{"model": "image denoising autoencoder", "dataset": "rendered scenes of toy objects such as cars, trees, mugs and chairs", "train_examples": 195000, "image_size": 64, "crop_scale_min": 1, "horizontal_flip": false, "color_jitter": 0.1, "bottleneck": "denoising", "downsampling_factor": 8, "encoder_arch": "convnext_v2", "encoder_isotropic": true, "encoder_norm": "layernorm", "encoder_activation": "gelu", "encoder_mlp_ratio": 4, "encoder_inner_norm": false, "encoder_moe": "top_k", "encoder_num_experts": 8, "encoder_moe_every": 2, "encoder_expert_mlp_ratio": 0.25, "encoder_experts_per_token": 1, "encoder_shared_expert": false, "encoder_patch_size": [8, 8], "encoder_conv_stem": false, "encoder_layers": 12, "encoder_width": 192, "encoder_kernel_size": 5, "loss": "l1", "latent_channels": 32, "decoder_norm": "batchnorm", "decoder_activation": "silu", "decoder_widths": [32, 32, 64, 128], "decoder_blocks_per_level": 2, "decoder_block": "plain", "decoder_attention": false, "decoder_upsampling": "nearest_conv", "residual_init": "none", "optimizer": "adamw", "learning_rate": 0.0017, "beta1": 0.9, "beta2": 0.95, "eps": 1e-08, "max_grad_norm": 3.0, "max_steps": 6200, "batch_size": 64, "epochs": 2.0, "lr_schedule": "cosine", "final_lr_fraction": 0.05, "warmup_steps": 1240, "weight_decay": 0.1}
Rows from expert 1 of block 3 of the encoder, named by matrix and row number. Rows with one number belong to one neuron. Each number is 50 + 15 x the weight over its row's rms, rounded and kept within 0 to 99. All counts start at 0. After the name is the row's rms in percent of the matrix's.
# up: expert up (encoder.blocks.3.mlp.up, 8x48x192), inputs 0-191
# down: expert down (encoder.blocks.3.mlp.down, 8x192x48, transposed), outputs 0-191
up.21 080:50 56 54 55 38 43 68 57 64 26 65 50 17 39 38 35 37 42 49 38 59 30 42 55 46 47 41 38 50 44 49 32 47 57 40 30 42 42 36 36 84 46 41 15 28 40 27 51 61 28 33 51 54 59 47 42 72 44 52 57 35 35 24 71 35 18 60 81 39 43 52 61 34 68 26 32 66 49 42 47 57 51 68 78 43 66 61 52 37 60 48 57 59 27 57 58 43 33 60 34 64 19 31 14 43 30 44 35 69 56 42 41 43 36 79 59 51 50 60 79 43 70 59 55 42 53 68 45 44 67 75 49 61 56 53 59 40 47 40 71 47 37 84 59 35 65 41 48 52 31 69 52 40 57 67 71 71 58 26 39 12 52 22 57 63 65 49 57 57 67 46 41 62 45 38 55 38 59 82 40 49 36 39 50 28 96 72 52 60 52 76 55
down.21 080:31 68 59 53 43 54 49 30 51 44 40 50 71 54 40 69 07 75 73 35 67 65 51 55 16 66 65 69 50 51 58 34 68 67 51 15 45 47 47 66 39 27 63 09 54 78 42 46 55 63 22 76 52 42 46 52 49 45 46 42 30 62 50 52 36 38 49 40 34 50 50 55 22 32 56 55 28 64 56 47 39 48 65 54 62 44 57 54 63 52 67 42 31 36 37 82 57 87 54 71 49 32 50 49 77 40 54 44 41 34 52 88 31 50 49 47 65 39 25 47 34 45 59 36 61 47 55 51 59 60 54 42 59 78 36 34 48 75 52 75 59 11 48 59 65 61 43 58 67 32 45 40 44 51 18 49 71 52 15 54 45 69 75 67 59 69 61 53 62 65 84 55 38 50 37 45 60 31 44 58 38 60 48 44 59 46 47 58 75 57 27 51
up.22 101:43 49 42 53 57 61 50 69 18 63 60 40 81 37 41 50 36 70 37 39 39 43 53 49 75 40 52 50 55 71 63 62 72 54 76 59 21 49 63 63 56 36 48 65 43 66 74 69 42 76 56 73 68 59 66 61 20 72 47 53 44 72 72 49 61 40 57 39 62 92 66 52 42 77 63 53 61 19 44 64 52 70 40 46 71 57 22 51 66 28 54 56 66 72 64 22 44 26 59 43 26 54 65 45 45 53 48 73 33 58 42 45 18 51 41 56 49 32 50 26 56 48 45 34 83 42 12 78 56 39 61 37 51 67 48 55 49 31 49 50 52 51 40 61 35 45 32 64 32 38 40 30 58 33 24 36 34 47 69 52 34 46 54 58 44 48 50 81 61 48 62 33 47 23 37 31 55 67 43 44 37 37 57 35 73 54 76 46 38 58 62 27
down.22 094:55 58 67 54 53 58 51 66 60 53 59 44 69 59 58 25 23 58 47 45 75 49 09 49 54 51 33 37 67 61 85 37 57 75 80 60 34 51 50 62 42 53 89 35 50 37 40 43 50 36 80 41 81 48 73 40 26 39 42 29 43 52 77 30 52 47 58 37 53 37 74 42 73 38 59 47 74 67 55 29 32 37 45 48 19 48 58 61 62 29 61 39 54 61 35 83 40 33 54 55 44 49 41 49 07 63 47 44 44 55 41 28 46 34 41 37 39 47 50 61 48 36 67 57 30 61 46 56 65 48 99 62 62 48 54 65 40 35 61 64 48 29 50 70 51 41 53 19 42 36 42 43 28 34 46 52 51 50 41 59 35 48 35 42 40 68 49 48 44 44 49 45 45 75 57 54 51 78 53 17 47 23 71 45 13 63 46 35 47 51 65 34
up.23 106:60 38 53 47 57 41 30 49 45 69 40 44 66 35 60 34 51 37 27 37 50 50 61 55 62 61 52 56 44 38 69 41 70 50 55 75 24 42 58 50 46 34 40 55 48 46 48 46 47 66 47 89 33 17 49 59 50 37 45 51 51 40 85 59 62 60 49 41 76 48 33 45 00 74 53 24 46 40 56 40 65 55 47 25 45 64 20 36 29 75 33 45 52 46 37 64 54 64 49 42 55 59 59 60 32 37 36 62 57 38 47 86 50 63 50 58 49 85 75 60 00 71 62 36 40 50 45 45 66 64 59 76 37 44 47 21 61 55 65 30 62 68 54 37 46 36 60 54 24 40 55 36 42 53 48 35 46 57 30 54 73 53 51 61 47 03 40 45 70 73 74 47 64 50 58 36 58 39 42 62 44 74 42 27 46 55 63 54 43 63 38 59
down.23 099:32 73 52 76 64 49 54 63 59 33 53 36 52 12 53 80 54 87 44 65 49 60 31 35 42 58 24 59 56 43 70 38 28 53 45 45 47 56 30 27 50 47 33 49 69 54 21 44 33 55 25 51 69 75 58 45 46 51 71 54 51 40 41 39 43 40 28 24 67 45 49 54 30 62 78 41 43 37 46 66 58 42 48 54 60 43 05 70 56 57 56 64 55 09 13 44 44 47 32 73 60 59 41 43 45 59 55 60 41 54 56 96 32 69 37 69 38 60 65 52 47 58 29 58 52 47 66 37 51 43 30 35 55 52 53 50 47 73 61 28 56 28 54 51 60 81 40 43 72 51 54 55 25 47 64 53 45 39 41 70 55 55 55 73 56 39 27 38 55 63 44 71 54 67 21 58 61 20 48 40 49 72 38 32 20 65 47 43 50 31 41 54
up.24 100:62 38 40 37 50 42 53 50 39 43 50 73 65 60 52 65 29 72 59 64 47 28 13 75 44 61 49 36 46 41 81 34 34 53 52 59 17 56 54 74 57 68 53 19 51 43 56 36 25 59 34 65 63 31 17 51 70 46 37 53 63 34 69 56 67 60 41 26 46 68 59 64 58 43 53 43 30 27 43 43 37 59 56 20 46 28 57 52 41 53 79 56 32 31 24 39 45 59 21 68 54 44 46 43 39 50 69 57 82 31 68 48 37 43 51 43 52 38 51 54 52 85 58 34 81 40 61 42 84 51 40 68 26 48 35 37 58 54 69 23 67 49 48 38 58 64 42 46 47 58 54 62 69 68 76 34 25 20 48 56 65 52 31 26 61 27 58 50 46 59 31 54 40 42 47 44 49 47 62 86 56 70 52 65 69 60 57 66 37 53 31 34
down.24 105:51 43 66 43 33 66 65 61 39 84 38 55 65 73 45 55 24 40 52 47 69 57 53 72 73 58 50 44 42 48 53 50 45 44 37 56 62 49 51 48 10 47 52 68 60 38 45 33 53 50 66 47 49 40 42 24 53 55 26 52 45 67 47 45 65 57 53 47 50 56 43 57 51 43 69 77 52 63 77 64 64 85 51 67 37 35 48 72 17 86 48 22 28 72 41 56 42 57 57 69 45 57 28 56 40 36 49 53 74 72 70 35 51 38 58 04 35 69 68 55 85 88 31 59 78 48 49 32 55 48 61 50 45 60 74 75 25 51 41 59 46 34 44 43 60 23 61 62 38 28 48 26 61 65 31 28 56 59 18 63 56 69 32 49 48 51 59 64 56 27 66 51 57 40 47 25 42 54 43 43 36 52 25 55 47 56 52 34 66 60 27 56
up.25 099:16 59 68 55 43 63 53 59 63 69 40 20 48 37 50 65 68 43 55 26 48 41 56 69 55 51 73 47 28 43 48 38 48 52 28 38 54 17 55 44 32 37 38 33 36 67 55 48 61 45 26 51 52 43 43 52 63 50 54 69 51 59 15 59 68 33 51 44 23 61 53 53 67 62 50 42 47 42 62 46 29 95 24 63 45 77 33 48 31 61 90 37 48 59 58 23 27 23 76 38 50 51 33 27 47 52 41 45 44 66 32 66 45 16 42 36 48 33 26 50 66 61 37 65 66 35 65 62 50 46 54 56 58 96 35 61 40 32 61 46 89 27 49 60 60 70 31 49 49 54 52 37 39 56 36 42 32 53 21 33 40 55 55 48 60 78 74 44 18 50 49 36 63 52 41 49 53 30 58 42 52 29 43 49 63 48 56 45 55 53 60 66
down.25 098:62 66 80 67 21 47 46 54 35 87 49 68 46 57 58 60 76 53 60 20 50 39 66 56 51 42 60 55 36 63 64 42 56 55 64 39 36 66 46 52 42 50 56 58 46 63 49 56 53 48 44 39 16 56 42 46 48 32 62 33 71 51 50 45 31 49 29 60 34 67 52 54 71 51 49 64 37 63 00 63 49 23 46 25 37 56 38 50 57 73 63 27 33 66 71 48 49 60 55 71 53 54 47 53 30 40 69 31 39 44 54 63 41 58 51 57 46 28 57 54 30 86 60 50 56 44 59 57 47 64 58 23 22 64 90 69 58 25 46 61 45 39 44 54 60 67 41 51 34 45 60 62 62 47 17 30 39 83 48 68 41 65 70 46 26 39 59 53 44 08 67 52 77 58 48 24 26 62 63 46 23 50 37 62 39 34 53 69 63 43 40 58
up.26 078:55 55 58 68 50 20 43 62 79 36 49 40 31 08 36 50 68 50 51 11 62 49 63 41 54 52 42 42 15 58 41 48 74 52 53 39 63 53 55 60 46 39 70 35 51 62 48 34 38 11 38 45 50 45 46 42 49 40 58 58 61 55 22 87 41 33 63 49 54 37 65 43 36 93 24 39 52 55 66 55 63 59 37 71 67 50 46 59 47 75 43 44 54 29 51 48 43 72 48 43 49 29 42 37 37 44 38 31 32 34 53 54 58 32 74 41 56 34 46 48 57 41 48 70 47 29 57 60 34 44 34 35 41 60 34 54 30 36 35 57 44 30 77 40 09 54 53 39 35 39 60 63 76 55 82 56 69 26 58 33 44 57 52 68 44 61 54 43 22 63 64 52 54 55 52 56 49 74 93 44 49 24 51 63 46 58 76 38 32 72 43 69
down.26 075:46 52 58 39 30 56 32 27 44 46 56 44 40 83 43 55 26 54 56 04 55 50 52 36 42 61 51 61 36 54 44 46 56 30 69 49 63 48 29 53 50 55 76 39 58 42 59 49 51 59 52 40 44 65 71 67 60 77 73 31 52 40 00 49 35 44 42 62 36 53 49 27 45 37 43 84 39 56 50 48 55 54 50 20 40 48 55 58 69 67 39 57 51 41 32 75 27 59 45 44 56 58 42 47 41 50 93 71 41 38 58 72 48 35 57 43 61 33 16 45 64 71 58 50 50 69 36 45 65 48 45 41 53 79 37 43 49 35 46 52 43 32 60 47 34 28 50 44 59 62 51 54 28 75 07 31 63 34 24 62 39 39 31 54 78 72 51 52 72 33 55 70 54 57 46 59 65 38 61 33 41 51 66 78 25 38 39 63 62 23 32 62
up.27 089:59 47 78 64 62 51 56 50 82 49 64 16 27 76 32 77 54 51 59 63 52 44 48 42 47 46 43 60 57 46 73 27 54 53 37 77 45 37 53 48 03 67 46 29 50 38 51 37 51 48 42 41 34 64 76 62 66 45 39 63 51 43 28 44 35 35 31 38 48 36 42 35 73 45 40 57 58 65 61 21 52 57 68 15 71 92 31 46 35 65 44 45 41 58 42 27 56 43 44 75 49 41 42 13 45 73 48 30 29 38 32 45 49 38 68 28 42 40 48 56 40 59 52 92 80 64 41 34 63 49 23 57 39 43 36 32 51 47 60 38 75 01 63 54 29 60 59 48 42 57 50 47 42 42 50 58 66 57 40 58 50 38 40 29 37 54 42 49 30 48 53 55 63 56 63 31 55 33 61 78 58 39 41 53 64 57 46 40 68 55 38 54
down.27 092:56 47 48 62 30 58 44 68 40 54 65 60 35 57 76 76 35 28 43 52 30 44 37 31 33 57 62 43 59 59 58 59 32 45 67 39 36 55 65 77 81 22 70 72 74 76 48 36 61 54 53 04 46 49 63 53 19 34 39 57 27 18 41 47 54 51 48 57 52 27 49 38 97 46 39 46 44 63 34 66 60 61 28 44 77 46 59 38 42 49 53 29 45 48 35 55 38 29 70 33 59 47 55 34 37 37 19 34 44 61 60 79 55 45 64 80 38 45 35 68 48 45 69 31 53 56 56 34 64 53 43 56 30 79 48 51 47 67 67 55 46 18 67 60 69 51 36 47 21 66 49 41 40 51 36 50 61 64 52 33 43 50 87 54 44 49 61 40 41 52 38 51 38 68 56 28 54 56 66 35 28 54 46 37 48 52 45 57 50 75 87 63
up.28 088:48 55 53 44 77 41 48 46 33 37 51 63 77 55 59 39 26 49 80 24 66 63 60 48 34 29 16 34 54 47 52 80 69 48 54 64 72 57 77 24 26 63 61 65 55 52 32 71 56 51 63 26 20 42 75 56 41 56 51 46 50 46 77 94 47 55 48 31 68 54 39 61 57 40 51 53 45 58 61 68 53 65 53 56 29 80 51 53 63 59 21 44 61 37 31 51 65 62 44 48 46 55 62 58 46 39 50 58 25 20 29 36 46 50 51 56 57 63 60 02 32 44 29 59 45 54 04 44 37 57 78 45 43 45 59 34 50 59 55 52 48 71 36 58 56 37 51 44 66 59 60 40 87 29 41 57 52 57 23 67 49 71 80 57 56 60 45 59 37 48 58 53 49 45 47 66 48 37 58 35 42 24 30 36 50 19 47 47 48 34 63 56
down.28 085:50 59 49 33 64 46 43 42 65 46 45 37 73 81 56 43 50 55 26 83 33 74 57 31 38 57 29 74 71 40 48 40 22 67 43 47 38 39 55 41 48 69 40 74 83 26 67 34 36 38 33 34 46 59 63 48 39 52 53 45 48 72 70 55 70 47 51 37 57 42 48 29 65 70 66 64 50 59 49 52 56 42 62 21 36 66 47 44 70 24 84 37 58 31 49 54 53 62 54 35 67 53 46 53 37 34 59 39 45 60 49 74 44 50 45 87 33 78 53 66 44 46 42 33 79 39 48 18 64 44 28 32 48 49 23 34 58 78 40 41 47 52 54 40 40 70 21 49 61 54 52 14 34 45 47 50 36 38 27 40 72 53 54 55 60 37 21 47 44 62 55 60 49 66 35 80 44 26 50 46 53 63 25 16 40 68 41 41 29 69 41 38
up.29 095:61 63 91 65 44 54 39 65 67 38 60 31 33 47 38 34 50 36 63 34 27 28 54 32 32 59 44 41 42 49 51 38 52 98 51 41 45 77 56 44 83 48 65 50 47 15 21 32 81 46 41 44 26 50 49 54 90 32 66 50 35 44 36 60 45 58 32 64 48 52 50 45 79 54 63 26 65 49 51 59 55 57 35 51 56 54 51 33 28 59 27 44 70 50 45 43 42 39 41 50 37 34 37 83 46 62 47 53 32 38 47 38 48 29 69 48 53 51 78 54 70 73 70 60 30 31 51 70 87 35 51 50 39 56 41 47 48 77 55 55 43 54 45 62 65 39 41 57 47 30 21 51 75 54 49 41 27 28 44 36 41 35 64 60 52 39 59 46 50 26 36 17 70 51 60 60 32 46 67 55 66 42 56 38 46 46 65 36 86 64 36 45
down.29 094:50 54 55 47 45 24 73 52 56 59 52 50 54 40 51 99 60 51 29 20 53 13 45 71 76 67 79 53 50 49 33 43 59 81 54 28 62 17 32 42 50 38 55 66 55 50 35 59 54 46 36 58 31 52 56 45 23 86 40 46 65 42 34 49 42 73 29 79 35 54 43 54 66 35 21 57 41 44 46 46 32 25 57 14 72 53 25 51 32 34 48 43 24 47 72 61 41 46 46 35 57 58 54 49 35 53 60 41 46 42 54 54 44 49 33 39 71 40 38 55 65 65 40 45 60 66 56 49 36 64 37 78 34 30 41 25 36 64 57 53 65 56 36 70 55 38 62 53 46 53 72 43 47 55 43 30 59 37 41 67 42 32 43 51 70 51 78 48 68 62 50 37 29 46 46 22 47 67 71 54 66 52 43 60 34 55 56 67 53 86 49 68
up.30 103:41 60 90 79 49 58 66 72 33 50 49 62 39 45 51 79 10 40 46 54 39 66 48 30 68 66 39 61 46 81 55 74 66 45 51 48 51 66 72 72 51 41 69 44 64 68 36 80 53 59 46 62 68 36 67 53 49 52 83 86 70 66 59 47 48 40 52 46 57 38 66 61 62 70 37 49 47 48 45 71 45 47 50 49 42 58 42 25 60 63 48 49 48 74 49 27 60 26 39 60 28 49 73 38 49 62 68 63 22 48 62 50 35 62 30 63 54 42 17 34 51 36 35 68 65 62 09 50 43 59 44 46 31 56 49 56 41 60 52 55 28 47 33 53 59 27 32 52 34 37 40 33 64 42 34 48 43 42 87 51 24 41 34 53 49 51 46 63 64 31 43 53 44 32 50 48 35 59 56 35 45 31 80 12 41 36 79 40 57 68 58 36
down.30 096:59 47 59 29 62 61 44 51 64 47 39 22 56 27 68 22 45 44 39 25 43 57 44 41 65 51 36 39 51 62 44 31 62 52 82 60 49 39 24 42 45 46 47 37 50 45 72 57 41 58 47 48 55 49 55 55 49 73 50 51 55 35 57 31 44 52 56 36 75 36 63 47 78 53 30 26 68 71 54 36 57 31 09 47 12 64 46 33 67 37 42 56 43 82 80 72 52 27 80 37 59 42 37 39 34 54 61 33 41 54 28 37 58 42 31 30 53 43 38 31 44 62 49 49 38 62 45 54 54 69 83 70 84 60 34 35 39 26 69 50 38 50 61 39 34 32 39 52 39 81 54 38 52 31 35 53 60 54 56 61 54 42 30 36 50 38 58 36 46 64 23 44 41 69 31 40 65 70 69 52 28 46 36 43 46 63 78 40 23 31 92 42
up.31 097:73 53 51 44 33 59 43 63 51 72 73 55 54 71 54 68 73 36 55 42 51 58 63 36 71 52 62 59 35 53 53 29 53 38 34 45 42 29 62 59 17 48 66 40 53 20 83 34 17 52 78 61 63 48 40 70 53 49 59 73 73 55 60 44 57 57 57 58 75 35 63 39 59 75 52 48 29 27 33 19 84 63 38 46 55 34 50 52 25 55 66 55 59 54 42 23 25 47 53 52 57 45 36 30 46 53 52 62 54 46 58 83 62 43 45 48 45 26 53 48 45 57 37 28 52 66 54 47 45 64 40 51 54 48 48 45 67 56 32 56 67 67 35 35 65 44 40 47 30 28 82 49 49 37 67 38 53 62 53 31 40 23 89 69 57 18 21 64 63 91 63 58 45 62 53 53 85 54 74 55 65 73 43 56 39 52 63 55 27 67 55 46
down.31 103:82 46 77 50 56 56 42 48 36 46 54 50 62 54 43 50 62 61 40 57 37 57 47 62 80 76 60 38 52 53 40 55 38 25 47 86 45 48 52 56 67 41 37 68 80 69 45 37 49 58 74 12 47 31 55 42 23 62 43 51 49 72 57 67 41 50 64 33 47 56 40 25 68 43 52 73 71 47 65 85 41 83 73 11 62 41 34 70 65 49 61 30 55 63 72 49 54 20 58 57 46 47 48 38 46 45 43 46 60 74 44 77 45 46 58 61 38 53 69 57 73 85 28 48 56 44 67 36 70 48 52 56 30 42 54 59 44 55 60 70 55 54 44 34 51 25 42 59 10 52 41 24 55 51 45 44 68 56 39 57 55 60 71 45 75 35 31 57 50 60 63 63 55 65 52 23 49 55 80 48 55 24 31 40 21 36 41 24 31 48 65 43
up.32 091:50 70 45 47 49 55 69 55 70 29 36 69 31 53 25 81 39 42 61 39 48 62 47 31 59 47 54 34 41 40 35 61 64 22 47 39 56 45 56 47 67 36 57 26 59 40 47 65 45 39 68 29 48 32 88 50 48 40 62 36 78 51 53 48 37 51 73 62 71 43 56 70 71 53 45 37 35 54 61 72 58 46 50 47 15 71 67 66 39 83 64 36 41 47 71 18 48 36 51 34 52 37 12 16 50 62 56 57 33 17 32 44 49 50 60 46 53 59 30 57 34 67 39 48 36 47 37 69 34 47 71 37 67 50 45 60 36 48 42 60 44 55 68 39 61 46 51 46 62 29 68 58 75 32 27 53 79 58 36 47 24 80 47 52 56 36 65 67 54 84 34 60 36 41 40 63 46 47 61 37 28 51 50 51 27 31 66 43 25 33 81 34
down.32 092:27 71 29 37 60 51 37 51 53 17 64 36 49 60 54 21 25 71 57 74 57 88 44 53 16 49 36 56 58 35 55 52 54 32 52 67 46 59 44 43 28 46 49 21 74 31 51 49 43 48 43 76 50 61 46 61 43 12 67 38 35 56 61 56 37 51 24 26 67 53 65 15 26 53 44 53 66 64 55 47 47 47 61 37 47 61 39 54 91 43 82 43 53 51 34 36 63 67 67 59 70 52 51 67 38 38 54 63 41 47 47 75 37 38 36 52 21 61 61 43 34 70 52 42 41 51 45 44 48 44 55 26 40 78 30 47 46 77 61 30 35 42 56 40 64 49 30 50 72 30 31 27 47 51 35 43 53 45 32 16 56 47 69 31 51 50 33 58 48 68 74 75 60 62 49 81 69 48 58 28 36 54 46 24 52 54 59 51 41 58 48 67
up.33 106:57 48 42 32 54 55 10 44 44 57 48 56 60 35 49 43 50 56 24 69 34 25 53 68 69 65 53 53 61 63 65 47 33 49 78 44 37 68 46 55 32 35 62 47 70 41 70 38 51 58 56 58 44 46 34 57 55 47 36 46 39 33 66 38 71 68 27 31 41 68 58 28 29 76 78 69 62 11 45 49 68 42 33 70 82 58 24 49 53 57 63 58 56 74 40 70 74 44 67 45 20 55 72 65 20 25 50 71 58 47 37 45 37 52 50 58 61 62 72 42 44 48 60 38 82 39 59 34 60 65 70 76 34 57 50 45 60 40 67 47 86 51 54 41 69 49 43 78 30 54 74 40 45 57 56 20 37 48 42 51 62 42 42 32 29 55 40 32 49 62 57 74 70 40 50 18 61 46 62 10 36 60 51 61 68 50 52 57 64 58 42 52
down.33 094:52 40 55 68 43 55 91 43 55 32 35 37 45 56 30 12 62 62 26 46 59 47 71 48 43 34 30 39 59 62 56 55 56 38 50 57 42 65 44 44 38 43 84 44 39 34 08 38 44 45 43 60 65 73 34 43 46 35 32 49 53 33 64 54 36 50 28 54 51 32 58 54 17 68 65 72 57 46 29 27 60 39 48 67 70 32 45 59 30 81 40 50 38 39 14 51 60 44 56 55 24 38 32 64 75 58 30 72 45 67 64 56 60 34 74 40 22 77 50 42 39 50 58 58 30 46 36 57 39 63 56 23 66 28 80 80 35 37 33 40 53 28 42 51 44 59 53 52 69 62 50 11 45 30 48 59 46 33 46 50 64 45 61 61 50 64 42 60 64 14 30 49 71 28 57 52 50 38 31 62 69 59 45 53 45 62 43 47 62 67 49 50
up.34 091:64 86 40 60 60 52 42 54 60 30 29 36 74 29 58 57 71 28 59 47 41 53 45 31 66 49 46 43 29 50 60 59 78 45 45 61 69 70 48 42 68 45 34 55 62 70 43 54 44 57 59 66 24 53 42 55 31 65 66 55 82 50 66 25 62 28 41 76 75 23 43 50 40 46 68 34 35 37 51 74 47 58 79 29 46 41 56 54 72 49 35 62 48 50 36 31 22 45 57 54 46 49 71 64 50 32 49 49 69 42 61 41 51 65 47 40 58 17 66 61 34 70 39 46 34 36 46 46 47 55 64 17 23 30 63 57 68 43 26 73 54 78 40 32 22 60 27 37 49 34 60 55 52 32 38 43 19 34 63 48 78 45 50 71 46 23 22 52 67 52 52 76 71 29 32 57 63 47 49 63 56 78 59 40 55 52 68 57 38 39 66 61
down.34 087:25 44 37 17 45 63 33 69 42 46 39 34 62 58 60 28 61 46 39 95 60 51 29 69 40 33 51 27 57 50 51 53 40 23 52 62 68 75 49 27 17 38 44 55 47 41 59 44 20 50 65 58 54 73 33 38 73 49 45 64 30 17 34 48 43 33 52 46 78 49 53 33 83 62 52 50 74 56 54 33 51 69 54 62 42 35 82 44 71 53 58 46 55 74 45 40 45 35 42 79 56 53 45 34 71 51 46 31 67 54 51 20 50 50 54 35 66 76 45 43 39 72 52 68 48 54 30 53 75 43 70 52 54 80 60 53 70 41 39 25 58 45 46 40 37 17 39 60 42 54 35 44 49 37 66 19 44 48 65 36 54 75 51 52 64 48 46 46 36 62 10 64 63 56 38 44 72 52 26 39 57 39 58 41 30 48 35 36 25 41 51 66
up.35 090:36 47 74 38 62 31 53 39 33 52 40 53 48 77 65 24 34 75 64 32 67 46 30 47 37 38 11 33 45 58 54 53 65 57 42 63 43 42 56 28 08 42 50 39 57 65 53 73 32 54 28 36 38 37 62 59 67 58 38 42 45 54 34 74 60 46 99 50 68 31 55 46 52 42 56 26 46 55 67 35 53 75 50 59 44 73 34 62 31 73 69 35 47 23 41 54 52 75 65 58 51 65 46 65 46 32 66 45 37 45 29 33 40 48 47 56 68 41 74 50 63 79 27 51 75 54 32 66 50 45 77 57 46 45 56 36 63 45 72 69 55 32 68 42 34 18 57 36 50 54 56 54 51 43 57 78 49 28 38 54 49 46 65 52 66 59 56 57 30 33 23 60 43 47 21 65 60 40 63 74 71 21 32 65 47 51 43 43 53 27 49 57
down.35 098:40 81 38 41 46 48 30 24 58 60 60 39 47 52 50 58 46 40 41 70 57 59 69 46 36 59 29 71 52 45 78 46 44 63 53 47 18 55 55 30 52 41 66 46 65 41 23 27 61 36 63 36 33 55 53 37 59 22 40 25 40 66 47 41 53 48 48 43 48 65 57 28 61 54 65 82 41 50 37 61 62 63 48 49 48 30 55 42 25 51 74 63 50 03 47 42 54 56 58 71 42 47 53 40 35 39 48 66 46 60 49 67 25 29 39 58 00 71 65 68 51 66 38 40 75 56 55 53 59 50 25 44 38 42 60 75 70 63 53 65 55 36 68 43 37 74 42 61 55 33 54 16 57 57 35 53 57 64 41 65 72 57 73 50 52 35 40 37 65 37 59 44 67 77 54 51 46 33 64 37 24 70 27 31 18 49 50 50 43 60 19 46
up.36 103:33 26 33 40 77 65 55 59 52 53 24 35 23 54 55 44 67 67 62 61 75 45 29 58 27 37 47 48 26 29 62 39 33 35 84 35 33 45 54 43 50 60 21 85 73 42 54 79 38 52 51 43 32 72 54 54 43 12 45 45 32 35 17 44 61 61 62 55 65 36 61 31 14 37 80 65 45 47 19 63 50 58 59 45 47 42 60 72 60 25 38 42 43 35 06 82 46 56 56 26 48 50 49 69 38 46 56 52 52 76 65 35 40 59 53 37 59 51 52 64 60 59 43 55 51 57 39 58 41 64 41 57 63 44 68 18 54 48 33 55 31 57 46 40 49 42 57 35 43 67 70 62 32 33 23 57 79 51 67 40 33 51 40 44 29 58 54 52 36 40 56 73 53 34 50 43 77 48 30 66 70 51 41 30 50 61 64 47 41 53 54 52
down.36 101:73 41 19 56 47 48 51 49 43 47 40 62 33 41 60 50 77 65 76 58 41 37 29 47 06 64 58 55 39 35 54 63 47 60 37 49 44 55 36 33 44 58 32 25 37 63 13 78 44 50 42 77 47 77 53 52 79 52 31 61 44 56 50 71 40 55 59 69 45 37 53 44 19 59 64 67 59 58 48 54 60 36 54 70 58 57 40 47 59 37 60 78 58 28 35 04 52 64 45 61 53 46 49 66 37 71 62 54 42 41 45 54 45 67 50 33 25 45 40 53 20 44 48 60 53 21 41 53 34 32 48 44 91 48 45 75 62 62 57 43 60 25 48 50 39 54 55 54 99 42 49 17 65 58 51 74 47 35 87 49 41 46 66 54 37 48 34 51 54 61 31 50 40 55 48 79 23 39 41 35 62 62 49 58 64 43 53 71 68 51 30 63
up.37 095:76 53 48 63 50 46 66 60 77 38 33 38 31 28 44 49 54 36 68 35 56 56 47 39 66 46 34 46 51 46 42 48 55 59 36 31 65 62 60 35 61 40 35 35 57 59 54 60 43 21 43 39 45 65 36 39 45 54 71 60 46 78 08 53 26 36 68 58 32 51 68 52 62 53 55 40 61 35 67 71 55 52 31 66 45 36 39 53 51 42 58 43 51 61 64 46 57 24 69 62 53 13 34 25 55 60 39 22 41 40 50 27 54 51 73 37 61 02 49 72 44 42 63 63 50 37 73 65 43 52 26 36 57 57 61 57 37 38 50 66 31 66 60 33 07 59 33 69 48 61 65 46 17 62 30 66 49 50 67 27 41 57 41 54 61 83 50 48 61 25 49 35 43 48 38 68 20 54 56 43 27 28 41 52 39 73 68 30 47 80 62 30
down.37 092:42 45 37 69 15 54 47 34 55 92 62 51 62 66 47 46 70 45 50 55 57 41 80 61 31 48 24 30 18 45 45 61 52 55 71 45 60 39 32 62 67 60 53 33 43 52 64 72 58 64 24 72 47 65 46 51 70 53 70 62 44 23 35 64 38 53 20 40 28 41 34 44 53 37 49 50 40 48 45 23 60 27 65 33 37 38 42 59 61 47 52 33 26 54 48 42 50 84 53 48 39 38 54 63 64 58 73 60 61 45 52 75 85 66 45 52 48 38 52 29 34 47 66 64 41 41 30 49 42 63 99 51 66 45 45 37 35 28 65 50 44 42 68 51 60 61 54 68 50 80 54 40 47 52 18 50 42 46 66 46 19 63 83 59 18 65 70 55 65 69 62 46 55 46 54 60 22 53 53 51 38 54 50 65 65 40 36 74 49 30 68 54